{
  "time_shift_ms": 100,
  "win_length": 400,
  "vocab_size": 50,
  "encoder_arch": "vit",
  "encoder_norm_position": "pre",
  "encoder_patch_size": [64, 2],
  "encoder_positions": "learned",
  "decoder_width": 128,
  "decoder_layers": 6,
  "decoder_norm_position": "pre",
  "decoder_mlp_ratio": 4,
  "decoder_cross_attention_every": 1,
  "optimizer": "cautious_adamw",
  "beta1": 0.95,
  "beta2": 0.999
}
Rows from block 3 of the text decoder of a small audio captioner, named by matrix and row number. Rows with one number belong to one neuron. Each number is 128 + 24 x the weight over its row's rms, rounded and kept within 0 to 255. All counts start at 0. Numbers have three digits each.
After each neuron's rows are labels from the 100 texts, of 14848, where the neuron reaches its highest value: "fires on" is the input token at the peak. Only what is clearly more common there than usual is listed. The data: songs of 200 made-up bird species, synthesised, often over outdoor noise.
# fc1: MLP up (decoder.blocks.3.mlp.fc1.weight, 512x128), inputs 43-85
# fc2: MLP down (decoder.blocks.3.mlp.fc2.weight, 128x512, transposed), outputs 43-85

fc1.391:151148149153140137139142127112111132115179116122107091156141131138178148170071166120107110119124131136110146140116176141136154119
fc2.391:104147058129121071147138152127093127116130110145161157137124139116121113177134154148119128141126135119101134105092122140132151121
fires on: "upsweep"; "buzz"; "downsweep"; "whistle"

fc1.478:112152147160052145169120122115136177095131101084100098134106085148136114164097096133144137154163122115108105114088134127129104123
fc2.478:114146110143140118128068139118133151121158090117134094146132099118125149139135124124096116120137153122119123126136191151132125141
fires on: ","

fc1.444:124153122130102099146123173095153148147109121160132077143188095090126089116108119134130104088139109119124124119062140152144168148
fc2.444:136180099120139124124135156128126132159141103147123100156141101113146114122139138172123135106120099125126057123095135139176155140
fires on: "wind"; "hum"; "warble"; "room"

fc1.41:133111156147095147148153119149117104095144099131027138114132146129147098092167123126109113108124132114140140131129134135110142093
fc2.41:140131119138145144139136113146088051155174129131131145126135132109128153089165118110142138118124127112145107087154106094130127131
fires on: "with"; "<end>"; "downsweep"

fc1.415:137106114125113098183110178097115124135139077139118174102134106097149180161140169140106119088144165125129153105119142165091131128
fc2.415:136147139137140148113124121118142161141098081103110122151159110113117148146102172092101134147062102167100117156129160192149135119
fires on: "wind"; "crickets"

fc1.121:098170139150135108155185146148152128128141137174101158113132147092137136112130153161148137120103125120150173135089160129100117121
fc2.121:088116116108130138146132154142135092136143108162156171154107111115134122120181104116155125146130156117089138140170116080135156153
fires on: "over"

fc1.269:100116104123104150120168145117130097145108114135126175122131174109142116152192179111123133146163168077126108130144115099116105155
fc2.269:151087150117106120117101120126107127151134164137099086130130124149139089125083131132104109121115107155125102131083153169134146120
fires on: "over"; "room"; "rain"

fc1.256:129149169145151121151143116115163100105155108163109119153151119093137127130130167143085059091126120097126193170125169163121147160
fc2.256:109126095122132130145114120108099148156125133090149139098128093122159120133108132117149128113142147127135062122111113124086097132
fires on: "mains"

fc1.458:160085121181109103171086110117096119128130118114068102091131130152094139075168172129088123097150157110121148123101151126110156130
fc2.458:129171142151146137111093132149165163097100135136114128121198101109113105154113073095120148087095139151093133131142189117146115135
fires on: "wind"; "thin"; "room"; "muffled"

fc1.31:142114084155138149165099125089116154120179123141095141146153118113170151139125113120106118127141134129088145139109120111132115119
fc2.31:085161135082124131126117157105115137122130116152186139174147198124122112144119129127120139113152098111115113133120140148097129106
fires on: "thin"; "rain"; "room"; "muffled"

fc1.105:126152138119123136149132135169141118143166104145109100108161115144155122095124129121115118129127153136164183180127157131128142170
fc2.105:104128167125161167101125104134166102103136133131125113122125070132102133127134136127091131093171150140167129163134135117099101142
fires on: "x"

fc1.120:115116157150114114106159143131151091122147115155129154109122107125142103075115172168122159135140134057147129117138168150140156108
fc2.120:116135104082137108121150120135129129142116124160122102161147150149145153124095107166123102115116106156122139111090117169155115126
fires on: "over"

fc1.345:139115146117106123155148111096135095129146115119086132105138147112174095141180138122103133082171111142176146114128162123101147116
fc2.345:103104110128144106122130157172145105125101175125126092116171114116094136130122165139150119123082133149112106162129150135148117131
fires on: "mains"

fc1.303:138105123126125127136105111101124152120190157142080095130132154132140133116097157146098170116131142106148155102090176115117141115
fc2.303:107143083119125096138098159097095105123133118178133149128160149093113161172167122139111108127145118153104159104187161117126141117
fires on: "thin"; "muffled"; "room"

fc1.194:147155109125103149128129153076140140142171095156123148090114108161117157157095141107114086158139141147154130077115140108134109157
fc2.194:122143132153145127117134109173099106099080161093160113184133142112130087109169135180141144127116114119120124164132123130115144111
fires on: "1"; "3"; "7"; "2"

fc1.462:123138160100141163180122174166134146144167090095122116128137131130099114130104133065083116166145150164161101119102144121159120138
fc2.462:101127070103109157126131106116140096168126152133134147101093130161115175131160147129154103117160115123072140143137144125126126074
fires on: "7"; "6"; "muffled"; "5"

fc1.17:091174096095075144146152110177126113148137131165122150139105082093100162142133129097105111105165143129132110090102139118140161096
fc2.17:153097150159133150129085116097131165146162172124139147097131126139167077127101120130115104141104152129129144150078171130119167154
fires on: "whistle"; "wind"

fc1.501:155084113172085123140093109083162104135120100130113127107123138151115081129119137111085158134156113063131130145131172109118148154
fc2.501:114139116075163153093120164159119126059162120150143113109144098099122111149171105135168119092126165150156137098132110127114108134
fires on: "mains"

fc1.354:119164154117129151167146099103096122139119105111120174142148135120127129062105153105133112125144128089095146145124157127088146097
fc2.354:164122130156105125165123094187130125115132111119056136102121125140101067110148152138109158151085124149155155134134147164106112117
fires on: "over"

fc1.455:136106109136057152137118156124138139140145132143145161152107106139120127126146156109148113110164133112192136122132151122141143086
fc2.455:125138142154181129120159131122127141109141139076145116135134152153152107133086177141114147164103148135138140187098118129106097148
fires on: "whistle"; "room"

fc1.26:116130095118066108147148095101117121109110092152093159113119124110112137114109144139138135117164135117099101118105141109096145109
fc2.26:152153188096143169143097151131148125129134141125130098118174112132129148148148129112101122110099117137122125144138208139123146146
fires on: ","; "steady"

fc1.42:078128113107106132172130153104146127142138114117166192100156108130106155130149185076155150126129163149125141105137121135151158136
fc2.42:140124115150120119112119127139069131117110123152104118122133124118093131147138147134070116113062146121111109134123160208120162133
fires on: "rain"; "room"; "crickets"; "thin"

fc1.100:169155112190086130150094142132111152125117103103115128137142136157103100111129150099091146148144177132103125150151129107100096140
fc2.100:118126138121122127121125141109133174066110144130140120160143147102130185149153080154145119143120109122149154107143164118130152126
fires on: "7"; "6"; "1"; "4"

fc1.165:085123081113126093171133136112112122148100107143154112137159128104164135110117138088138098090156127091104119113120155140095133149
fc2.165:153143128155145139092127154117147152127138117113112123119139101144157045138127142164113165110129114112161119172113126129142159127
fires on: "whistle"; "click"; "buzz"; "note"

fc1.281:166162129114137078167159130072164131136111101122123134102160106131119137127143136096112138119163169162123116112148135119084121096
fc2.281:120123153116121150099083173090154124134101143082139129167120134107133093130104168118111128154119109156112162156088152136178122140
fires on: "7"; "6"; "2"

fc1.322:129145129183126098139125150135172155089118104139106136121087093150135118134114125134148092100129143120130139142157158087123116106
fc2.322:114137126130153142138133148100127113100094110126132126130057132129120158115148138138119089122120167109116134122173198103173161102
fires on: "1"; "5"; "2"; "6"

fc1.175:118108084144111129141137130097149133156113115161122146122110151100140112077115131133125108126156132058109164122106163098115154154
fc2.175:148105109089159147134104145147135129125173096128139087131152066112153108138141110132150099069161089114118093087123155135170127123
fires on: "whistle"; "note"; "downsweep"; "warble"

fc1.276:115162084132135150172098169141129172139127147120126158122143109103111101154093126139147101101187122093114118132156155126125107158
fc2.276:085143140126152158133112139151136115156177137153131128137095166127098121116133088124124152143125058133118105116121079132158148082
fires on: "whistle"; "arch"; "downsweep"; "dip"

fc1.107:137132138155151092153168161190149083142142102128149124107122169149086118116123123111141164133126200132160146126121109136105136124
fc2.107:147116130137108173083076138102146123103098178124167170095138110102123111119142125135135140133146128166113149158107188145155148109
fires on: "1"; "5"; "2"; "7"

fc1.96:091136155146122176150096129103166168131119169112106122141149142123079117115113088146125116132111128124140120134091160143118165125
fc2.96:063138100081098132108139122125065105159147146133106155138113133169143161157102178107109108148090094150126125134106146172135129104
fires on: "whistle"; "arch"; "downsweep"; "buzz"

fc1.20:132125136158065149138119133127174115133088120140065129154113142098072130115131149156124154114152158110061110139117128108103147103
fc2.20:129181180128159122120177161129106117132134110114118099101133149161153120145130149100104120154130129130158152135142098127084101109
fires on: "room"

fc1.101:154106083120122104146105115145136164162145149124101131095107109162150116068087120113101163120147127097145107155105140081121109128
fc2.101:104105110105111120180113126184111130167134147150103114128156128161128116093135112087098147106131094122143074118125145173091101112
fires on: "x"

fc1.433:119130116166053127137100105120117147105131113081102074149127080128147129186104096143130153151185132127111110109098127129097101118
fc2.433:136161128131136106154080106109124160111145069103138096112134098145133153154117120156088130141155170119114110092128167157120112146
fires on: ","

fc1.329:156133120127127108151160105097090140084148156182134135069131136131148109138115141122133129117110130082160165144119183161081163149
fc2.329:136138132142114147175144120108082126148150134103150140107123117139132139165141134122177103134159100157104113156156122088107088100
fires on: ","; "with"

fc1.445:143147139113102122142112081095129129152160127141121115137139107132099096168159160125142154113187156059149133134134177148084109175
fc2.445:117114168143124084138135130141096118133115135120110071068121142151117137116137158137125094147093135169151123137140122131119128152
fires on: "mains"

fc1.88:144086142145139084175088177097152144123099153088117176115163130111115163112115127112125107089150112096100136145076140146128146116
fc2.88:104161121111113149125125124128189140135107111118136169066124130107112140132104120127126152133149132117117133114181104113158119128
fires on: "over"

fc1.429:121149142138130149140104165152194104127138104092093097118136126152104122147124137106113140133176163127146136151125184155162092149
fc2.429:088125106094109132153128101149111119158166140160140130132125116130104127134144114097106107105156105097110114124145127099104131134
fires on: "mains"

fc1.349:117137134146108135134082160119101156090134160116102132090157172086192092181126137094143148172100143118151114170141110139167080136
fc2.349:158139100130081123117108110159127112109126101153086152101125100168113122110162117116100148099110107131125113076133106158156116107
fires on: ","; "reverberant"

fc1.251:132141087132079121148141109123138196131176119097092108119101096106136107146105151148143098138114130097098132122125143150126129146
fc2.251:130124133137166126096126172112122074125117146182147152120136154116134168122133112109126126131127098150103151144144136119144185125
fires on: "rain"; "crickets"; "wind"

fc1.417:123118102146116107154113160117119120133171097146139103130149087110154132136153138118094140103135145160118139101098178133126144151
fc2.417:143115092136148118116127146118131119125166083173121119126149113092143128120111168122128107126103102133116119126099175153130167108
fires on: "upsweep"; "buzz"; "whistle"; "downsweep"

fc1.167:111139085101112134155146158087149106119124098176121140110133131134142116104161130089110142095149154107101152124073136144122128155
fc2.167:141127073189116119131131134103087138154167129141136103152127110098142161113099110170156107135151102155123055126114158135140153106
fires on: "wind"; "stream"; "noise"; "room"

fc1.294:182125105114121082171110151147108150119082119104121110138173151098083102133156142128144130105142104103113128148139144139101132138
fc2.294:112095161144147154139112116098125134153139160109115128162129135080133139125116139155117088087124085130103127119136107150116120123
fires on: "over"; "arch"; "downsweep"

fc1.413:162117128128148145166119104140114145133179116116145124131123154147154135151107100118106114145154142131153183143129133098136138080
fc2.413:091145139135096137120165108132097084142101132153101132130112086110121164105151132121105142123132100094130113147144117164123108123
fires on: ","

fc1.19:109146104135104103134137151104147149119153164117132151128134145091119111121147104155156143081135131133163169162062159137122124124
fc2.19:124166131126140125151125158138104120145117117143127135161102149176112126141131104108132097129148167130116119122184144102145131150
fires on: "over"; "room"; "hum"

fc1.505:129137085139129109117149130090129152099116122120111084139117116123108108091144118083160116118124163129104094153123169079100105100
fc2.505:112133126147144128111153127096141162084150124134099093144034121140107156102147133111100115142137131132098102153133173106146049116
fires on: "with"

fc1.377:120134070117105137170147148157115090125132118139110117092160112082133131112159150125122139080152154142129136106123123148138175116
fc2.377:095150082131132139142138137122122119143138091124119114156133122129134110134116156187148124132097129118151086119110111143123078169
fires on: "thin"; "muffled"; "rumble"; "noise"